Weights of a small spectrogram diffusion model: 1.7M parameters, arch unet.
Rows from block 2, named by matrix and row number. Rows with one number belong to one channel. Each number is 50 + 10 x the weight over its row's rms, rounded and kept within 0 to 99. All counts start at 0. After the name is the row's rms in percent of the matrix's.
# convs0: first 3x3 conv (model.mid.0.convs.0.weight, 128x128x3x3, standardized in use), inputs 20-29, a 3x3 kernel for each
# convs1: second 3x3 conv (model.mid.0.convs.1.weight, 128x128x3x3, standardized in use, transposed), outputs 20-29, a 3x3 kernel for each
convs0.27 055:40 37 43 44 44 55 49 41 42 39 40 46 47 35 39 43 46 53 56 56 54 42 69 67 62 76 53 51 44 50 57 50 54 56 42 56 47 48 63 63 46 43 63 56 70 47 56 72 50 54 56 47 57 77 49 53 53 35 45 42 40 52 48 52 48 55 56 49 36 55 51 56 49 48 53 56 44 38 54 50 56 37 49 45 43 50 50 49 54 48
convs0.28 059:52 54 52 56 57 47 51 59 60 47 41 44 52 50 53 40 37 45 42 44 50 41 53 57 51 46 49 45 54 48 49 55 46 53 57 54 62 58 48 46 54 47 63 59 67 70 52 46 64 63 37 46 58 60 45 50 44 37 43 42 47 57 43 53 46 47 34 44 45 55 41 57 53 56 59 36 44 48 54 36 49 40 33 39 34 41 36 41 51 31
convs0.29 048:49 45 39 37 52 37 48 43 42 39 53 52 50 50 29 22 43 45 52 54 60 52 56 50 73 56 57 45 52 47 37 52 54 49 44 56 51 66 62 60 54 58 52 67 71 50 42 45 49 42 64 65 47 57 48 49 48 35 45 38 54 50 52 58 57 46 54 49 65 49 55 62 47 57 46 46 40 55 67 57 63 36 42 41 34 43 37 43 46 39
convs0.30 057:39 37 40 33 46 33 35 45 26 45 52 49 38 51 39 39 49 37 61 55 49 61 52 39 76 58 52 48 52 50 49 51 60 46 54 52 44 62 59 45 49 70 66 70 59 50 46 49 59 54 49 43 50 63 44 54 45 45 48 42 40 51 50 58 63 60 67 62 54 56 62 71 34 61 65 49 56 53 53 47 57 45 55 31 42 42 39 27 38 32
convs0.31 077:55 50 43 60 57 66 40 37 34 44 46 63 66 45 33 63 41 65 57 43 33 85 74 42 59 44 34 45 43 47 34 49 45 46 37 44 63 70 67 40 50 53 65 52 66 46 40 49 61 52 71 61 62 63 61 51 45 40 60 47 52 52 41 57 52 58 53 48 59 45 50 61 41 39 47 55 52 53 48 51 52 39 36 36 28 50 49 42 41 57
convs0.32 098:56 51 54 66 62 47 61 51 48 70 59 42 40 34 32 51 42 41 65 60 43 65 48 36 56 49 61 40 35 35 44 59 39 49 57 40 49 54 59 55 50 50 42 45 47 43 42 60 38 63 61 46 40 64 53 53 54 56 53 51 56 51 52 51 57 46 53 66 64 51 53 51 45 51 54 43 52 54 40 46 56 51 48 59 49 34 46 58 44 46
convs0.33 091:34 39 41 27 39 44 31 41 54 65 48 50 53 33 38 60 43 53 50 58 73 48 43 70 52 39 53 37 55 62 46 53 45 41 51 55 47 45 31 52 44 35 59 53 45 47 34 44 48 39 44 59 39 51 38 30 36 40 59 53 36 51 40 51 55 44 63 54 50 62 57 54 54 41 47 55 45 46 60 43 53 59 49 40 59 51 57 49 41 51
convs0.34 090:70 53 50 72 46 68 58 56 75 76 71 66 53 64 43 55 54 51 49 51 47 63 51 56 48 68 68 61 42 57 64 48 66 61 51 76 42 47 42 40 37 36 39 45 45 43 49 46 38 41 49 35 42 44 56 59 53 46 49 43 58 44 39 52 37 49 39 24 40 31 42 28 63 50 44 61 53 52 48 63 42 51 42 51 44 37 45 48 48 59
convs0.35 090:69 48 53 52 47 53 59 50 42 44 38 35 59 45 66 57 39 58 57 51 42 46 35 40 66 42 40 49 64 52 40 48 35 47 43 39 41 48 45 48 53 45 48 57 42 35 57 49 63 53 58 53 52 52 40 42 39 54 38 42 47 45 33 49 45 53 59 55 49 44 60 47 32 38 54 36 59 46 35 51 47 48 49 43 47 39 37 48 52 44
convs0.36 085:64 50 52 56 51 50 69 43 63 74 46 47 62 49 44 63 39 30 42 39 40 39 43 38 37 36 66 49 52 42 58 58 46 52 58 49 43 47 41 46 49 41 41 47 39 47 40 46 51 50 48 40 46 67 54 51 50 40 40 48 47 45 48 48 45 50 43 48 44 56 35 54 53 40 34 51 42 35 53 51 42 52 65 55 52 61 53 53 58 59
convs0.37 096:46 48 63 54 50 69 24 41 39 40 56 62 23 61 83 88 56 99 59 57 51 51 45 46 52 30 49 64 60 56 47 53 48 47 46 51 38 55 49 32 46 48 55 43 61 48 55 61 55 49 52 46 37 31 29 35 47 51 41 43 45 42 29 50 66 67 45 51 65 52 40 54 31 67 40 42 51 54 58 59 60 39 52 63 61 53 60 62 52 46
convs0.38 100:53 50 48 47 52 55 34 37 53 39 59 53 38 55 52 52 49 44 51 48 58 55 58 61 66 68 57 51 55 59 48 46 59 38 53 54 43 54 53 45 54 43 45 53 47 57 76 50 59 58 44 50 59 53 45 47 46 53 47 45 50 38 41 60 55 56 51 53 51 64 61 57 41 51 46 40 57 52 45 50 53 50 50 39 53 49 46 54 55 48
convs0.39 080:61 61 43 41 42 25 45 47 41 14 24 39 74 60 73 39 21 35 45 31 52 51 38 44 50 52 43 51 45 49 49 46 55 65 45 53 49 44 49 57 58 48 51 43 49 37 55 46 49 46 54 30 36 51 58 52 55 58 54 51 55 58 58 51 56 43 47 65 47 39 61 45 49 52 47 47 50 52 55 45 58 46 53 60 48 56 56 50 57 56
convs0.40 108:62 55 62 50 54 34 56 51 48 39 60 49 13 30 38 26 34 42 45 59 42 53 53 58 49 43 55 69 61 56 62 53 46 50 51 39 40 56 52 47 38 49 46 47 38 77 46 50 63 77 54 69 51 44 56 57 64 57 56 54 41 52 52 55 54 60 55 48 56 49 48 48 36 48 51 30 38 61 53 48 48 61 59 55 53 49 46 40 44 50
convs0.41 090:43 43 50 45 48 63 37 60 66 35 49 52 45 66 73 65 63 55 41 39 59 69 57 45 57 57 63 54 49 57 36 52 66 48 60 49 62 52 45 38 42 49 69 54 44 35 50 57 45 30 32 32 54 60 44 43 39 50 42 36 52 44 50 36 46 44 65 28 45 55 62 52 43 51 57 45 39 54 51 52 59 36 23 38 43 36 37 36 27 43
convs0.42 092:37 52 45 35 48 46 61 34 49 74 66 78 41 49 49 48 42 27 37 45 63 30 55 48 43 49 61 55 53 52 62 63 54 53 55 56 54 47 40 37 39 44 47 43 46 49 48 50 41 58 63 32 53 37 51 50 67 63 53 56 45 65 52 58 51 48 48 52 48 47 62 51 49 62 39 38 53 47 45 49 52 58 55 53 48 53 56 50 57 67
convs0.43 114:51 29 30 53 44 60 48 41 41 39 49 31 32 54 46 99 55 00 46 59 48 49 42 43 51 58 49 63 54 42 58 45 57 50 52 55 37 50 51 43 52 52 58 50 59 55 47 61 55 45 47 52 49 46 40 59 49 39 47 53 52 66 60 31 50 49 31 46 47 41 57 56 40 43 49 50 47 40 49 38 57 45 50 52 45 47 54 57 61 44
convs0.44 088:72 57 77 60 57 58 84 66 62 55 56 67 39 59 52 70 50 50 54 65 48 38 48 30 55 72 39 57 69 37 44 58 59 28 42 37 55 40 52 50 48 62 62 31 37 63 51 70 53 56 55 57 46 51 37 35 55 42 38 45 43 50 49 44 35 35 51 36 45 48 44 48 52 53 59 55 39 47 52 55 61 37 47 52 41 47 49 41 49 49
convs0.45 099:44 42 47 54 51 38 38 46 36 60 43 53 33 54 34 81 44 16 55 52 47 61 62 49 51 52 48 46 38 46 43 50 44 47 53 52 49 48 76 43 33 55 59 46 43 52 81 70 56 56 47 47 33 50 52 59 64 51 48 54 62 54 55 52 58 57 42 42 53 58 37 52 52 53 63 52 50 51 58 47 44 57 54 75 58 54 68 55 55 64
convs0.46 100:36 50 35 39 54 47 54 44 26 42 34 35 46 38 30 51 47 35 50 42 42 47 31 43 60 48 32 56 59 43 46 56 47 62 57 58 32 52 69 50 46 63 48 51 56 44 54 41 38 49 37 57 69 50 41 51 58 48 60 65 53 45 41 47 45 52 53 38 56 57 45 53 54 47 46 45 23 50 26 60 48 52 48 48 54 54 54 50 51 41
convs0.47 113:56 51 58 64 55 62 27 44 30 43 57 41 63 47 88 52 61 45 60 54 54 59 61 67 47 47 38 63 53 39 34 53 46 55 51 47 53 42 43 42 51 52 63 45 28 43 38 48 50 50 39 47 54 49 47 59 49 44 38 49 48 53 64 51 53 45 50 36 45 46 35 46 45 41 39 60 54 57 54 27 41 52 59 59 59 69 49 50 59 48
convs0.48 090:50 41 51 37 40 39 58 39 36 52 36 63 51 31 53 45 52 64 44 73 62 53 67 54 46 69 56 59 37 37 56 45 43 58 36 34 46 57 48 53 54 60 36 51 59 47 42 48 50 51 70 59 34 53 59 65 43 57 59 53 61 66 40 50 41 48 54 53 51 63 55 61 56 33 56 52 40 61 44 39 69 42 55 38 48 48 50 40 52 47
convs0.49 124:44 31 46 63 46 43 54 45 38 61 55 74 55 45 34 44 48 46 51 39 46 55 48 38 59 50 56 72 59 47 57 62 47 42 46 38 33 43 57 57 41 53 67 61 55 41 61 42 50 43 44 45 52 29 50 54 48 54 61 48 51 64 59 36 43 45 51 58 47 57 41 40 56 49 53 63 41 34 54 47 38 51 70 44 50 61 65 58 63 55
convs0.50 105:54 52 45 60 53 39 51 50 27 46 59 43 45 56 41 32 55 45 49 47 60 55 48 43 48 50 52 36 57 46 44 60 44 44 59 48 52 32 51 51 39 39 69 33 36 35 45 55 32 38 51 31 46 41 52 60 30 41 64 36 40 59 59 39 49 56 47 41 43 42 50 50 64 32 48 61 36 48 60 28 54 50 51 63 46 46 52 41 46 41
convs0.51 101:50 60 52 67 67 51 55 52 42 52 51 50 53 60 49 32 57 64 59 47 41 56 54 48 59 60 43 61 56 56 68 49 42 46 57 48 48 48 40 51 35 42 69 52 39 50 51 39 35 52 34 39 42 42 59 58 58 46 50 66 50 57 52 45 44 45 47 45 41 48 52 34 62 44 51 52 51 48 52 51 42 52 50 47 56 44 61 48 49 49
convs0.52 104:43 54 45 58 58 50 38 66 54 54 40 63 69 50 65 61 50 51 54 45 41 55 63 52 48 41 54 52 43 44 46 43 39 33 41 40 54 51 47 62 55 38 44 63 31 54 47 31 63 41 52 56 37 40 50 38 39 41 26 52 44 23 53 64 52 52 55 56 33 68 52 46 54 54 45 54 40 47 49 52 43 50 41 60 63 48 62 48 47 68
convs0.53 085:40 34 55 54 46 47 49 50 60 38 49 60 54 54 47 43 48 33 42 30 49 58 33 44 39 31 28 67 41 39 60 46 37 59 46 45 50 48 49 45 47 35 48 62 47 42 46 39 53 49 42 41 43 60 48 50 44 38 51 21 47 47 47 38 38 53 48 56 56 45 49 30 35 47 60 43 50 56 41 37 70 50 46 30 35 46 29 55 45 48
convs0.54 122:40 38 54 55 31 57 35 49 44 48 45 17 39 59 42 56 52 38 50 53 58 52 66 64 64 70 60 40 54 46 53 44 52 60 44 50 42 62 75 60 62 62 49 62 55 67 46 53 59 41 60 56 66 42 75 72 47 71 62 46 61 51 36 50 50 71 56 67 51 82 54 59 43 50 43 49 45 54 61 57 52 63 62 46 61 60 41 50 57 45
convs0.55 084:32 45 31 52 48 44 42 52 39 45 67 54 56 58 51 46 57 47 53 43 40 45 59 64 56 40 44 62 47 47 55 41 49 56 53 52 41 63 65 41 45 63 47 46 50 49 46 51 54 50 40 43 53 47 78 48 54 54 40 52 51 50 31 42 64 58 44 58 37 57 58 70 57 47 56 46 39 44 42 59 51 37 49 49 46 44 48 44 42 33
convs0.56 105:51 66 59 42 46 50 58 37 69 57 49 18 36 34 37 71 54 53 45 44 36 42 29 52 55 64 55 45 41 32 58 42 43 32 26 43 52 51 44 50 44 56 31 39 50 48 65 59 61 62 59 45 61 60 40 44 49 61 50 38 51 53 45 52 51 52 54 49 47 41 68 43 55 58 66 56 48 50 53 55 62 50 50 48 55 58 58 54 51 54
convs0.57 101:69 56 65 42 49 48 34 44 51 65 49 48 57 55 46 61 50 54 56 66 61 64 51 48 59 42 47 50 53 50 59 44 40 53 48 47 58 67 46 65 51 56 59 48 49 69 62 45 54 58 61 70 38 46 54 47 61 48 42 46 56 45 67 53 52 51 41 57 60 59 64 48 60 46 34 53 64 45 51 49 45 42 53 41 38 37 33 33 41 41
convs0.58 090:83 58 86 52 49 54 48 40 60 55 46 34 11 42 59 48 52 89 42 45 55 42 48 66 72 74 60 50 57 44 61 62 51 42 53 61 47 52 55 44 46 53 44 48 52 58 36 34 53 32 36 64 45 42 55 65 50 47 44 51 31 52 50 57 44 55 48 62 64 41 46 56 62 46 48 55 56 44 64 39 49 50 54 70 63 54 62 64 55 57
convs0.59 089:66 50 38 26 42 46 64 45 41 50 57 64 65 39 38 00 29 81 72 55 65 34 52 47 54 41 45 33 41 37 35 53 55 48 40 38 53 65 57 64 53 50 45 56 56 48 45 44 54 59 46 45 52 41 56 54 44 47 52 43 62 56 46 43 49 39 46 55 52 47 47 51 46 69 54 44 51 51 42 37 41 51 58 69 64 66 63 61 49 56
convs0.60 090:49 51 38 48 49 14 36 38 32 35 44 47 45 47 21 25 42 40 42 50 53 51 44 47 54 42 50 48 42 59 43 37 48 45 49 58 39 38 53 48 44 45 55 56 55 60 62 65 39 53 52 51 57 48 55 46 48 48 54 53 63 54 51 61 59 49 50 47 52 46 51 73 53 59 47 41 40 58 62 54 37 61 59 62 53 60 64 52 57 57
convs0.61 114:32 43 52 50 40 54 58 37 40 34 44 46 55 45 64 27 26 47 35 43 58 38 45 54 55 36 56 42 46 43 57 38 49 55 45 52 54 52 56 49 47 61 49 53 64 46 48 59 41 38 48 64 30 51 57 58 58 43 57 52 45 60 59 57 60 50 59 54 50 54 45 58 56 56 53 54 47 49 68 58 62 60 47 49 47 45 45 54 56 56
convs0.62 109:50 55 62 55 55 62 38 49 53 52 40 46 52 35 51 48 42 54 35 47 45 41 34 37 51 36 51 50 54 62 56 55 54 45 51 38 40 56 56 37 42 64 58 37 63 36 59 49 43 57 46 45 81 46 53 57 39 41 56 50 48 68 56 43 43 58 55 37 58 57 44 55 52 56 44 48 54 42 55 65 36 57 46 50 56 55 59 57 53 48
convs0.63 097:50 54 41 52 56 60 57 65 62 57 53 57 46 44 40 30 61 55 53 47 42 53 43 33 45 43 37 65 67 54 63 62 48 57 52 65 37 43 43 48 42 34 38 39 49 47 49 52 69 42 41 48 49 53 38 55 39 57 48 48 42 44 31 47 43 39 36 43 46 43 37 52 51 42 50 40 61 65 53 47 52 36 41 30 47 42 48 38 39 49
convs0.64 112:76 55 66 34 48 46 65 57 57 43 38 21 88 51 83 39 51 44 61 45 51 44 43 48 56 51 52 46 54 58 68 50 36 59 48 55 47 49 52 62 41 62 55 53 62 58 59 54 51 50 54 61 44 43 50 44 44 40 42 55 58 56 49 56 63 59 54 58 53 46 58 47 55 62 58 45 50 58 51 54 54 40 46 56 51 48 49 45 53 50
convs1.27 069:58 55 51 46 49 44 50 41 29 50 53 59 55 52 50 57 55 58 64 47 68 66 63 69 73 55 66 32 39 44 45 42 49 41 41 45 50 37 58 57 43 49 69 53 64 51 46 42 48 44 61 65 60 55 38 30 53 48 51 60 54 32 46 62 64 56 47 54 47 58 54 36 44 53 55 45 48 56 45 58 61 64 73 55 46 54 64 71 59 62
convs1.28 067:53 42 40 50 41 34 54 53 55 49 38 39 42 38 40 52 52 45 43 61 45 48 67 54 55 59 49 50 44 45 59 34 44 65 51 46 44 51 51 37 41 46 49 51 46 57 55 38 42 43 38 50 34 15 70 49 48 66 69 61 66 64 40 64 69 77 63 59 68 55 56 56 50 49 51 48 58 61 51 57 69 37 50 51 29 22 35 42 42 48
convs1.29 056:49 50 39 47 49 49 59 61 65 49 49 42 58 50 48 39 50 48 52 48 41 50 53 45 55 55 47 44 44 42 50 44 43 41 39 40 46 44 62 49 52 61 48 46 58 57 39 41 48 36 35 84 50 47 52 62 49 57 46 50 56 50 46 59 76 60 58 75 59 68 69 58 49 53 45 55 59 45 60 64 59 57 60 55 59 60 64 56 57 68
convs1.30 066:68 53 55 63 47 46 64 61 56 55 51 44 50 45 54 51 47 38 44 49 62 41 54 56 50 52 72 35 52 37 50 47 49 46 39 38 48 43 58 57 47 50 53 45 57 84 53 61 63 59 64 70 55 38 53 59 57 44 41 32 46 40 38 65 66 49 53 52 56 66 54 65 41 48 43 44 59 45 41 60 41 55 53 60 48 67 59 57 48 58
convs1.31 071:50 47 41 42 46 44 60 55 51 48 45 57 59 50 41 46 51 50 52 39 45 50 27 49 42 41 43 34 48 39 54 48 32 47 52 39 37 53 43 41 54 48 46 45 43 65 40 23 60 51 44 66 41 32 87 73 64 56 57 60 60 57 51 52 53 70 53 49 64 55 61 55 51 63 53 51 71 56 56 68 43 62 56 50 40 48 52 35 51 54
convs1.32 085:48 48 49 30 38 39 31 38 32 48 51 52 46 46 46 47 41 45 79 60 78 75 55 70 85 53 98 59 57 61 57 49 47 68 62 59 42 78 37 37 58 33 47 65 33 46 33 63 42 41 66 42 47 63 67 40 41 69 59 60 73 65 62 43 58 35 45 45 43 54 47 54 48 59 62 51 57 66 47 57 62 43 63 50 52 57 46 57 47 50
convs1.33 124:36 50 56 41 41 52 38 43 50 51 43 52 59 54 50 52 46 41 55 47 42 52 45 49 45 41 53 37 43 52 49 48 66 41 35 59 53 63 36 45 61 40 43 62 40 55 51 47 44 61 40 44 54 53 36 49 55 39 53 47 38 60 55 35 42 68 28 52 64 27 42 61 40 58 66 37 52 70 34 53 67 34 42 18 43 46 28 35 36 41
convs1.34 095:55 44 55 45 41 52 45 41 40 53 48 49 53 52 46 51 45 46 41 53 57 53 57 55 42 57 56 50 33 32 47 43 47 46 43 44 53 47 58 53 49 70 43 46 62 55 62 59 48 52 54 45 47 39 64 56 36 59 54 31 52 44 17 54 59 50 41 57 46 37 54 49 55 55 63 61 50 55 59 54 56 51 54 82 48 53 59 34 42 51
convs1.35 071:60 51 49 59 49 62 56 46 46 59 51 69 63 53 61 45 43 41 58 53 84 53 39 88 64 38 99 54 45 51 45 50 52 40 43 54 44 48 45 41 36 52 44 50 51 61 53 54 57 58 55 57 48 67 57 54 43 64 68 45 45 57 55 49 41 51 50 48 45 56 59 66 43 59 68 47 62 57 58 61 49 34 49 50 48 62 60 26 48 36
convs1.36 081:50 42 40 43 42 30 41 43 40 46 44 42 45 56 53 51 48 43 40 49 65 48 56 60 53 57 62 60 53 56 44 53 63 51 53 62 47 52 65 52 53 60 48 58 58 38 56 34 46 52 32 56 60 35 54 35 62 51 36 50 59 33 62 36 48 43 32 48 36 36 43 39 51 48 54 55 48 59 45 47 54 62 61 43 66 58 35 57 56 39
convs1.37 069:54 50 47 53 45 66 31 36 32 64 47 76 38 47 67 39 46 47 58 58 62 62 61 53 46 56 59 46 35 37 55 37 29 35 40 49 59 62 51 45 48 56 63 55 65 66 59 47 54 55 36 38 47 46 53 30 34 45 45 34 46 38 29 46 66 53 42 55 43 41 53 49 45 50 59 50 42 37 52 38 46 36 38 53 37 55 66 22 55 58
convs1.38 092:67 53 49 71 46 44 58 44 35 62 52 50 46 47 48 49 50 56 35 70 61 30 55 51 28 63 49 54 38 50 59 42 46 56 39 50 51 40 59 48 39 57 44 41 66 69 57 61 55 43 66 51 36 69 61 55 53 68 55 44 59 57 60 51 47 38 54 33 36 54 42 28 52 35 44 49 36 47 60 35 44 44 42 64 39 37 49 35 40 55
convs1.39 097:46 47 52 47 50 44 38 46 48 36 45 40 52 44 52 42 56 53 54 54 52 43 52 69 40 54 52 50 40 48 47 49 44 63 67 50 44 44 47 27 46 45 28 47 42 39 36 55 54 43 54 49 42 55 33 49 56 62 48 57 42 60 59 29 52 56 26 56 63 34 61 54 58 57 52 49 57 50 56 64 48 43 47 42 42 51 53 41 44 48
convs1.40 088:62 51 57 56 42 43 58 53 67 49 63 57 41 60 55 33 60 56 63 58 51 54 53 42 51 42 38 61 56 52 68 60 60 68 57 56 39 32 30 44 58 62 56 51 52 58 43 39 55 31 60 43 36 59 68 36 62 62 41 68 40 37 56 43 61 54 39 55 53 44 58 44 56 60 45 60 57 31 53 58 53 26 57 58 41 53 50 43 59 53
convs1.41 079:55 53 52 63 50 44 52 48 47 53 49 50 55 51 44 56 53 50 38 51 37 40 58 48 37 55 46 44 39 32 45 39 40 44 36 52 66 78 79 44 59 43 54 50 67 60 63 53 79 71 58 59 63 37 48 39 47 55 41 37 64 41 44 56 55 52 52 58 38 48 49 58 48 55 49 52 57 48 46 58 51 65 60 60 46 46 53 51 50 67
convs1.42 084:63 66 51 40 47 32 33 41 43 47 47 41 53 54 55 71 59 68 55 52 55 46 51 67 47 50 59 47 45 70 33 41 46 43 46 33 28 62 37 48 67 55 57 66 66 47 36 50 42 40 36 42 30 44 42 39 38 53 50 42 51 53 46 47 44 51 45 41 54 54 55 56 52 51 43 58 61 47 58 44 44 39 49 43 45 52 43 75 58 45
convs1.43 088:51 54 53 44 58 63 46 53 53 58 21 06 34 54 59 47 42 45 54 49 35 54 41 35 45 45 37 44 50 55 51 51 46 45 48 51 69 67 61 45 46 56 53 49 51 55 49 42 42 52 50 28 66 57 52 36 56 54 41 52 34 45 47 43 40 49 42 47 54 41 49 48 35 47 54 49 59 77 47 48 64 47 51 38 42 50 65 60 51 46
convs1.44 067:59 63 69 48 60 58 45 64 59 61 61 38 44 55 54 55 59 59 67 58 67 59 49 56 52 59 60 45 51 57 23 39 42 28 47 46 51 45 47 71 57 59 49 47 57 45 60 66 48 53 64 35 40 49 24 43 35 44 55 37 32 45 46 59 55 65 60 66 69 50 61 53 53 54 48 50 50 54 49 44 48 52 53 69 48 37 49 58 46 55
convs1.45 080:61 60 58 63 53 52 41 43 52 59 45 23 63 60 45 55 43 47 32 40 50 49 49 48 52 50 54 32 44 52 47 52 54 47 60 60 57 56 62 45 54 58 33 45 59 47 54 34 41 46 37 47 32 26 34 44 44 67 53 42 57 43 42 54 67 62 71 59 57 50 45 49 41 38 35 39 38 39 37 49 39 46 54 46 14 36 35 30 47 50
convs1.46 108:51 46 56 46 39 54 45 45 46 40 52 52 46 53 52 48 57 59 50 50 32 65 56 44 53 53 46 60 54 50 52 54 61 50 54 56 45 42 41 42 53 49 37 46 42 57 53 61 62 50 48 62 46 72 69 48 70 53 53 56 50 62 64 45 69 72 42 61 66 36 58 65 65 60 53 64 48 56 58 45 44 45 60 48 22 45 35 37 60 45
convs1.47 109:49 53 50 45 43 61 53 49 71 43 49 49 66 49 59 42 39 41 37 42 29 42 49 30 54 59 43 47 57 57 72 48 30 77 58 54 55 39 46 64 45 52 49 45 47 32 55 26 50 70 60 43 53 34 62 67 73 44 41 60 38 41 36 57 42 54 50 45 53 59 40 48 56 63 64 49 49 52 54 58 61 48 34 47 41 43 74 51 44 61
convs1.48 070:53 49 51 45 47 54 35 51 49 46 52 53 53 56 51 55 48 51 56 53 52 73 58 51 82 66 65 37 40 48 44 40 43 38 41 28 45 43 46 48 40 52 54 59 58 44 50 61 45 11 46 58 37 74 34 42 38 50 45 52 47 52 62 47 55 54 39 51 55 45 47 47 38 52 55 40 54 51 37 49 63 45 62 47 42 34 34 54 31 48
convs1.49 102:52 48 58 46 53 55 61 52 56 60 56 58 56 52 49 53 50 60 55 74 61 50 63 48 51 70 61 54 61 51 53 55 54 57 55 58 26 43 53 24 43 50 29 34 51 36 43 63 32 50 57 31 35 62 62 46 65 53 49 70 58 31 45 69 46 36 49 34 32 48 35 42 53 44 44 53 43 36 45 46 37 45 57 45 48 44 37 52 61 33
convs1.50 072:62 61 59 60 66 61 62 63 62 40 56 59 45 50 58 52 51 52 54 41 31 45 52 35 42 55 34 53 61 60 34 55 46 40 60 53 55 53 31 50 46 23 62 60 39 40 59 75 38 59 59 27 69 64 41 50 68 49 45 55 53 57 60 54 58 49 52 53 54 50 63 50 58 46 50 64 53 49 56 57 51 59 49 45 49 39 55 64 56 32
convs1.51 089:39 40 49 43 43 49 49 49 60 38 56 56 45 50 44 56 57 52 39 26 20 45 32 20 52 40 19 51 60 61 45 52 51 41 31 37 88 47 52 77 53 49 71 53 49 60 67 53 33 47 43 38 45 44 44 47 33 37 44 44 47 43 45 48 49 48 53 52 50 53 45 42 50 48 43 51 51 49 51 54 52 57 50 60 48 44 41 50 49 54
convs1.52 066:43 47 54 46 47 51 67 58 55 69 59 54 60 53 70 49 63 63 42 41 36 48 37 35 40 34 34 60 57 50 64 53 47 60 50 40 47 41 54 35 39 59 35 45 53 56 45 49 55 44 47 43 22 51 63 68 72 48 57 63 56 65 56 44 61 51 54 48 50 38 47 57 45 55 52 45 55 52 46 72 47 40 51 45 30 50 32 21 43 40
convs1.53 064:53 54 49 41 53 52 39 48 46 53 55 41 45 55 46 47 53 65 56 46 45 62 51 46 59 58 56 37 45 58 41 42 48 43 43 40 60 60 46 50 46 37 57 50 48 41 54 51 36 34 69 44 44 58 43 41 38 53 65 62 52 44 45 48 58 57 39 48 55 53 65 62 49 60 44 47 65 58 53 58 58 55 55 42 46 41 51 66 55 61
convs1.54 110:55 51 51 48 51 49 46 45 44 40 48 52 43 48 45 45 47 45 40 46 53 36 51 54 43 59 62 52 34 36 55 39 42 60 45 37 65 60 60 64 64 65 71 62 79 62 46 58 54 42 56 50 44 52 37 44 46 49 47 48 53 47 49 53 42 52 56 42 49 55 38 46 48 45 56 51 50 56 58 51 56 47 49 58 43 39 53 51 50 53
convs1.55 060:57 47 45 40 46 45 46 48 48 45 47 48 47 54 52 52 47 54 58 56 65 57 60 59 67 63 71 22 44 55 36 44 46 29 32 37 65 36 53 49 44 50 50 49 51 56 55 42 36 22 56 62 32 45 48 61 58 43 58 53 61 57 46 46 64 49 33 53 47 34 59 49 36 50 42 38 52 52 55 55 53 51 51 44 42 36 38 62 36 51
convs1.56 083:54 53 71 53 47 55 41 46 52 52 53 54 45 52 51 58 54 50 61 55 59 44 44 47 46 54 44 46 43 25 46 49 39 36 51 51 51 55 68 68 45 50 63 47 58 60 46 63 44 50 49 42 54 49 51 36 61 48 38 41 55 49 46 57 57 59 52 50 45 43 51 45 70 61 67 66 49 52 44 31 47 58 58 64 41 32 40 57 54 39
convs1.57 123:50 54 60 52 50 52 46 40 39 50 38 46 50 44 37 49 44 40 38 37 22 45 38 35 40 22 31 59 47 33 56 37 30 58 42 31 27 42 76 18 44 78 29 50 76 66 63 63 67 49 51 62 58 54 61 58 53 59 59 59 50 56 46 39 52 69 34 51 64 33 57 59 44 60 59 37 51 62 45 68 67 67 51 61 68 49 48 50 50 52
convs1.58 067:61 56 57 54 49 51 38 50 44 45 53 58 35 56 56 39 39 38 50 49 36 35 43 44 41 52 64 56 35 49 48 45 39 39 47 53 69 55 53 54 50 54 65 57 53 76 63 68 66 56 39 55 33 48 34 53 53 42 54 66 40 47 52 39 36 49 42 38 31 64 57 44 53 51 55 60 53 50 54 55 52 59 62 61 62 66 62 43 58 51
convs1.59 075:63 59 60 54 57 62 69 48 60 29 51 64 71 57 65 51 50 65 36 46 48 37 43 54 50 50 74 70 48 49 38 41 51 71 35 41 45 51 41 58 63 48 43 49 43 66 53 49 32 49 44 57 59 42 59 53 37 52 59 51 67 58 48 44 41 53 54 47 51 58 47 46 58 53 47 53 51 55 51 46 46 43 49 37 66 64 44 44 41 42
convs1.60 082:55 53 56 52 56 54 41 48 46 40 57 56 46 61 52 54 67 57 48 64 60 37 66 56 26 48 55 66 56 71 47 44 60 31 37 55 51 61 41 55 53 39 53 58 41 57 54 44 37 38 32 28 40 36 51 38 36 41 58 49 58 48 37 50 51 57 51 47 63 61 46 51 53 47 30 42 37 41 47 35 39 47 54 48 52 47 37 47 55 47
convs1.61 113:53 43 49 53 51 54 50 46 54 39 55 53 52 62 58 50 65 60 32 49 23 35 51 33 33 58 37 42 53 43 46 59 38 51 58 46 48 36 70 48 33 71 44 30 70 46 65 37 46 53 48 36 50 46 57 75 54 54 62 45 44 52 42 48 39 42 45 40 40 43 31 43 41 53 51 39 50 52 38 53 52 44 50 53 58 60 48 57 63 62
convs1.62 086:49 42 60 45 47 57 35 42 49 50 44 55 46 53 48 45 53 52 61 53 54 62 55 56 56 60 61 64 38 36 60 43 32 60 36 36 46 68 61 40 67 53 41 52 47 58 41 42 45 43 40 53 43 49 61 34 38 56 45 39 48 38 34 17 43 55 36 48 51 38 61 65 41 54 51 53 52 58 48 50 52 60 48 68 49 47 49 80 65 39
convs1.63 095:38 40 42 36 48 42 55 54 47 28 47 57 51 52 53 57 52 47 60 49 54 66 65 70 69 59 59 42 48 48 35 39 40 49 38 43 46 58 51 50 57 50 64 57 63 73 59 62 65 47 55 60 54 45 35 36 52 45 42 43 38 23 43 48 46 49 56 40 43 53 55 53 48 49 49 61 54 57 58 57 51 54 58 55 63 54 43 65 61 61
convs1.64 105:44 46 43 51 56 54 82 54 58 44 53 44 62 41 72 37 52 47 45 46 45 62 64 39 57 54 50 48 46 45 60 51 37 99 65 47 57 56 55 55 56 42 63 59 58 38 40 45 43 45 61 57 42 71 54 57 57 37 37 42 47 51 55 47 51 47 41 37 45 56 42 42 55 47 50 58 55 41 39 43 45 42 58 44 65 41 25 22 42 61